From a checkpoint of a small multi-label image tagger: batches of 256, 48750 training examples.
Rows from block 3 of a small multi-label image tagger, named by matrix and row number. Rows with one number within an expert belong to one neuron, the router's apart. Each number is 500 + 40 x the weight over its row's rms, rounded and kept within 0 to 999. All counts start at 0. Numbers have three digits each.
Before each expert's rows are labels from the 100 images, of 14848, where the router gives the expert most weight on average: "responds to" is what is common among them. Only what is clearly more common there than usual is listed. The data: flat shapes of many kinds, plain or patterned, on busy backdrops. In brackets: how many of the 100, against the usual share in percent.
# router: router (model.blocks.3.mlp.router.weight, 4x320, trained with AdamW), inputs 270-319
# up: expert up (model.blocks.3.mlp.up, 4x320x320), inputs 270-319
# down: expert down (model.blocks.3.mlp.down, 4x320x320, transposed), outputs 270-319

# expert 2
responds to: count: one (94 vs 20.4)
router.2:501521480513527423496534486437550505431462535526453493443470512492554506452509548526539459554506583511493450491512458540467511558492566520473522569468
up.0:454542474575538515575534597525463453442462506522518435477488563446428506495504522515507512550539562534540521521483546495497470509448490508486538472468
down.0:575449545519530485466538569509465463448520488465532552469575496502604531492536473531497520541508531474511501524497495447480504490469548546549539508515
up.1:414550532493529573522566448497513451587541429464500451504520474472511531415498538492532526487535435495474523523524510504541548467509522480475512534523
down.1:502499440480569521539496504616474476456484519500379530545463596522477494522453568481514443523501482484533485507544583514490477547457492500514551616549
up.2:552527527467441411548433524452538489533514543551518519493534507504514533529572438434448479471419449495538515450451530492534491407506475476511539471558
down.2:531473487538475441452442445458544537479544514456521514478489478542522510442480534499475505496550484520475492528477476485538556458532419541541429461530
up.3:541447473578505548472427517442544523476582461469550430517531505538559591544494530507483522460507474466502483541474486502467461503550553499525495532499
down.3:451486476478500481425577572475439571532444522509493465468426506523529533512516517475504469461506604544482465475505541493467520519503525504485540488493
up.4:498484470529424440424470491440441551520535549483410415576457554513511474498514471562542498490533510562559494557497523525493486429564535479549496468514
down.4:516505485452533497500472515526470409455508424432442523544570500452511600483569525542493531454480515603480494530528462546518569565504497526498569501466
up.5:599453551578541460568572578500500475477478526502567523514435506465502584536468455439448540502553561466517497486404512528486486449423416507489537483535
down.5:492435514496510580574541563539484559521511473531518476452552508515449539542460522485494441576435520562497525472485458518485528515433545521433585502514
up.6:521504523492529514434505466518470563442418508498444472464506526501458565427546497496527492556516431451595526487528487503496454505486494576422441581568
down.6:549539437514467512512462534507525484505493450486544493532492546458450443538613446504433524491508519434480588513555530484487434490541480420496487482576
up.7:538407441559471536487475468438414479477497498484480452581537529530473559548539468514502525522450564545575531507512480511572480501461526513572438505522
down.7:465509535498508516510440551512491515480437553509441520472548474499487490411489445559489438433535508545544462499495496501548544530417493502483453450478
up.8:498638506524521449471515516552495531521473468519511507507514457505552544512490512453487467490561549562469494475508484464454472511511529495545489440508
down.8:480478489562494524511446407489555577520496495472429552569492566379510498563522432566482422504451506512491502462509504564500480457473493475467478508470
up.9:505476475512522521483473512523534504526508501434524439501491463508514477521568554532488520494518499497454533427464518482583499517450455557527416417493
down.9:516479513579547523554413545497501437505511501463514515514533548467464549469516589492387544515521564484466505520535435520549542543445510489499536582476
up.10:554532529485462518439418519532575485511454556420537554505527491543505468521521522487520536580511579484568505487488492475437499432517493513554482539464
down.10:444475502486449507595567484501516451530533439514484489489463499537468488542486486504538547500540484489505469498548489518548490445506504571551477521543
up.11:485430505575535469543443536575532485566549490551429502528569508551476472529481457495474479553496453460509545519479480468463517592524564440477484574487
down.11:498551491522453530523496454485485531475548521445495462406432496453511524446483480498489491564511478545453513519453543504488468511401568494528494477462
up.12:468575563500545517416563471558505492522531452498503525465515515451436594499464549515508501465464556465478525563491475512528490477463533435476538429519
down.12:465476458486460480443483509420492550501490464525505556455476462577511480457470521550521483426510562432431495472478554457604464535467483549516492508543

# expert 3
responds to: black shape (74 vs 22.2); drop shadow (67 vs 29.9); its colour: black (51 vs 8.4)
router.3:528544446452506496500524455501427546565528523501491494512440530493484519596510618508438465561439476487440559491532509487641493454494387497507496404493
up.0:469523566505478519484497534457496494494550470480516486522513410486444443523495480507494525533462512485432533519532505515508507445453508551479494511522
down.0:511449481497491518573484494559540467556471487493531583504459546523494464560631451477489471490530451571522505532516440512521512485566494531516565437481
up.1:487494543518459467505588501538454508531427472456524454508451468467518553496494490537538418518465490558497405480461497547561486505498501558490474503455
down.1:496401470542519483470474419503560585528557466557521547510570503463479512460461506556517558453512516533509458518510526465530561489501558548450466520515
up.2:587507514503496479532507550485542533496462558535501524554441538479501533527484510525448517615492485512514535508535521524537457482497505496498501575596
down.2:475393553484515527528487569558523499505523491500525492519546509555447458548467505502467458490464470481466514543485493497574458485459555472486474461488
up.3:537537504480507472451460488537445508482457514495458548494523494459504510458560469568461541474480473441505467541509470501510478499493469449516441511550
down.3:489478537503484433493502542501462519435540601458467413481530484496509560470583505429501490480525511459434482537489542516460545463463480508505499497491
up.4:502481517547465454503474467466492507431504488443522545509538525530531512533470444506451548459562525461533494495530504534510472542455483462512470448456
down.4:540503489539510490514481534480456561462474558486455510516555434482522543416472491566480442546515409459485469503542510486487488461508584494445555449467
up.5:452430578505430543508495443567517548518541488524511475528553520416520527437399464473508474554471465450516483477510523538455532495511508428532499442428
down.5:420462610445478519438537541463540456571415578485448524533451468498545570493482478464513465485512482541534501472522480539516505575515504477419545466536
up.6:489457487608491521495462474483466406450553445506565542513557525537478557509418481463515516489421483490453479520416458495547485514468458421566560493563
down.6:498481570495503489487505429468479416465502494447469455447507490474516542460552448505471486460473567507475502449544482601425481545572499519497491515482
up.7:500482477552501474508516504479487519490554476468500557530530483478554482450516544515546494485499498442499494486425490539490529477495479489428462488528
down.7:487473468502547463425465484451471424510492471521459520524566566512565544564486488469459470515486504532464522500504519519465450506510509520540455545481
up.8:510487510575453504452517509510507543454474472527494445497480551510486488488513507527590518510437490519481470599571610461516552499472559526491485490505
down.8:493506495455561544496506496489502447440521541491539573552529528435518459447482482552459512436500523477428483487514560482503462489493450498495494513451
up.9:524481454466508403508465497456569487553508409525496533496545494527440458564583484538499490524524474529491527522498510550479511529507519445486382535564
down.9:488504552479560536471520481485444497499446487556459541502536491559515554439488563463482523503533488484483557510472459474473522524555475508529565431468
up.10:509518506541524481489494517496466488530489511499497477489500472447462580536478502510537521578520538513476449511526551442472493450466483547544498495436
down.10:460517517512497522477473501522465521532562469509455465506483528492496604475555433489505492538495482470563525520564411449510568570571517534444454517554
up.11:536517518502468476457493438493536531499545537459526501537532456502494555502592428621517487462476436487603462500520524456500536510501546488398561573490
down.11:506422534453490580481495611502487512391530431470605512485504490454545531544440523523556537579519494473515511518496468545503493489524540530498498509512
up.12:551423513527496501502480459491521544493500530507540527529533548563486532514449523528550482513395491510539440520476451537575517469511419475480551497538
down.12:521545482516504407527505520497392415474503511523478499473535539501599525538460441474543477504482512444487458487487504496483582457535537490520428470530

# expert 1
responds to: teal shape (46 vs 22.3); red shape (45 vs 21.7); count: three (43 vs 20.3); hexagon (36 vs 13.6)
router.1:534415570546509492440480519500489471519513437426510484505503480511501471473526386489486583436521501462509473512458529505414460552467539468541445529519
up.0:501512489535461509484525476503469499505526550523559529427458496561497472533504553518545399493533450441547509495497513538502580446532524528433509509537
down.0:592465433482507525550584549575582516545546502466503474514509506435539452511477502471421456520467521517504441425510600525461528493521483536517443477493
up.1:527562501531509529489480506555448596522475485453506515497500436471508540553530499495473514470465464516534479540512542494445529497497599526518439488503
down.1:504482515518529532505485378504482483423467434513514487450488492486540452520460488547544544557598396409478434444512454483529503503492482548525519485492
up.2:513476514525572522498514514474462542572449598450474548508447499545521459509521520519521588412583558490487468556492526425525504524566508478461595497497
down.2:492468518558486524505538512452531460442497497503453522534585468464509517519515511519491433512393467485481497448509574508481466503521503494478523508455
up.3:494516415552531477483515460429566492529585509556407424485446502514514499523456555494459519560480437520553485449545452529466481486488525435481479590529
down.3:513530523411545477545523519547517595499473475548543423483525510499457425480540478530596396526525482459442574516525495539475582543509455466408525467495
up.4:474515469510454410460454499507583523532541499520511491551504488487502471548548581478452483561531402500546474452497550567498472445507480552497485521511
down.4:540446525486556503515506553503533578600536476484515580484489496449539552442499550511434437496500543524488509521538442491511575533571549484529431513491
up.5:534602503518497461521575418515439489502519433533493451490487520434413456542492447461492450558476488455522470465479548469497533543490535498550459489458
down.5:491575492545456523488545533541473467458526448443495511470521507467386539500478458479505481553488480552494573475441542493539484552526435503532485545486
up.6:479503469485478510554467519561468479519456540504506480566468522552541503422509488467570551535511439502521466519506509507500463525462517489528477447448
down.6:534531539473516493481518575523552507467531524487496555587454434467481502476506509469522449476453448578538483489496505527539500481540492578459451510491
up.7:542571533489561486449474507527529457506473484531552464459497486478452519456550530480511471432446522550552479466515547544484566449502566577555492542473
down.7:454460513411425520472520577483446533452471516534481515440520440414507507422535538571517462463517480473453537531476491467496454405521450507464483570466
up.8:474451477555552497451542453478404487489520573462489503440514548538471545489513481575465523422548564484541560463503438465488486430489473554578486589516
down.8:544480468497451484512457541485543510461512472485445431456473443486544458427499526506566508541490430450537453497477504513469538596522491444491483422464
up.9:492519544504525494492418471454549432498518462484492564509481474493548460406511490513545443504491426551535467573483502474451551475498500418384540476507
down.9:563514512477500494472591608491535504535481486493467516429548509505513425536530510495434475464522460522512474479497541523510523536544499508524434465480
up.10:553547443514493501540508419496443436525511503503482485517446474494465463468542542562553506490492515483536481454527515506471441510524497605466465480523
down.10:435482506547513476509445500538481469443527455573547529516499507490533524463510466475522522482453514484434490470472444454434510448524451553528486556489
up.11:526542499511412478506452484439536525485437516419520479516513494528574508479471490524540465492535423394524498470536503520469538465485544574478533458523
down.11:515521528412509553511480498522437598511537515551513512557496548462458585451525390500469547433485565551486529500489520480450446506517435540470553514520
up.12:476574526515435465483439445526463465520450441453538518427450510520566460427503536535517492524564499506559510489466465483515500509535489471495553478478
down.12:548563506498428433448511527520523458551504478449436490455516498426406606533449505490446480454535527543430511454499490492607465453560465465477461552489

# expert 0
responds to: count: one (83 vs 20.4)
router.0:403516506485458558561509536511507447510449502520546543488609520501502490515441491474532465525453448530515509531453503497494536509496469458460474482507
up.0:505501533505482479573537550486488482506538457527516555551475477561477478449517512518448483520454525467466494485513517427512463489523517528538451509466
down.0:459480475535560479423553596561517445521486496512529486408476473552545476533480476432625498474538502451494542469462505554521489495410484439527509528437
up.1:516518493504545556534526531554411464552488473536579509512506528569493502513501563500556516489543510459565486431507497471463517507458502495568516507544
down.1:452466540513488566463537499455548530474511506487444497535457535541507568440525488587483504530478513527455551490468542565528543484522456482500501449568
up.2:553575457451471416501514536464477484463510503484496535570406570431550441541429529525438519466535525570481536508496566441479459528480525456511520488500
down.2:537497444451584471472472492493550498602466475504466468503480494411476472458439433475481425498531472506506613509568526549533505451507505476463481430496
up.3:592560543504510478501475460466461562499558538589535497495571466478463448515491556526492548480486565493488475453490481429506491538526464518461480533534
down.3:521437562578539521485500414522481495507533464497512544477544499490403514458503446494499474556450475437466521560426529467526518510473508529550506443467
up.4:443469520543481520483525472480476505494480510545580444519516580505501532553577539482544512505499502448595557482410594530527573479509561437501446520506
down.4:433459445537498520484457535540464515469412525500486475483527494402534480438550533544508524445483410476490488506493599533496456515518393491465509536492
up.5:423548418479512505493526457515595450517436539401516587443500476455514503482527511428501458509475491558534432460522491504499544483423529517435564555537
down.5:507498448497513506525490512461555551479525476454483480528488493489516540479504517461457471507488520449456486505488414574447485490469500395531480530536
up.6:522527434492448498510525448498509535445441492546499473454487502476566561467493477411450513513524518513510494531499566470536527472573501505528515529495
down.6:493507514416551482487502539565496550530507495453421545504447452502554448513525525515512585482484493550544467529495563443478537512525515539481516498441
up.7:527478493506508484530518565565541565592514519500477521506445533509500500505514499515521542495468511519524596501475452487522514516513513449502529545489
down.7:489456518548429480481492508421496480574442548463483480506526476442546479465534526420475472496477491580570481528512485460555537444476472487446525446524
up.8:493524530509477471538497476469476527489514523471465535455523498528530507498480413514516491450512465555515526510476404518477506559586512563455522578566
down.8:515462497420525554539527503472474488513589557485512538454529452469438436495495516511579546503474461538441446552508528481445422539491555464526502514525
up.9:534565501459566423469518525574496463532519505467578486441439581515468534440541508461452501494545451516498552492453559492533491477534464452399487558542
down.9:523422523404438512515513567555500504472459544452498490470484455532444568540522486493479563487518528519478476483527433464471578456536488420466492546483
up.10:486471459472433446471447451524495499538493497460509477487568447591505459520453484509503460474496473417427502525432537492451493563459480511524443458524
down.10:532440461499507511568467501555537496500483515525565532543472480444488493479505498554513512457555552540524518508515431452505479461442525498480530539438
up.11:467488484480489507478459559448510517484510449508522517501521515522422493486505528492465479465534468577474450456540529524520539569488553512457493475501
down.11:464442508597562542518515516502483529543491533518518561495441564523480537475438517570563455514520496408552539509451492512452527548497458463502498556519
up.12:519539550478465512487467503539366475530527485502442453500457542485475559505492417499541447494494556560509506476508437530489531487433455457535524437466
down.12:527458496532440581470539441494502506480513542512510523470550485550503508483510433512578499528475449465542504499488546493489512487513529412438382540508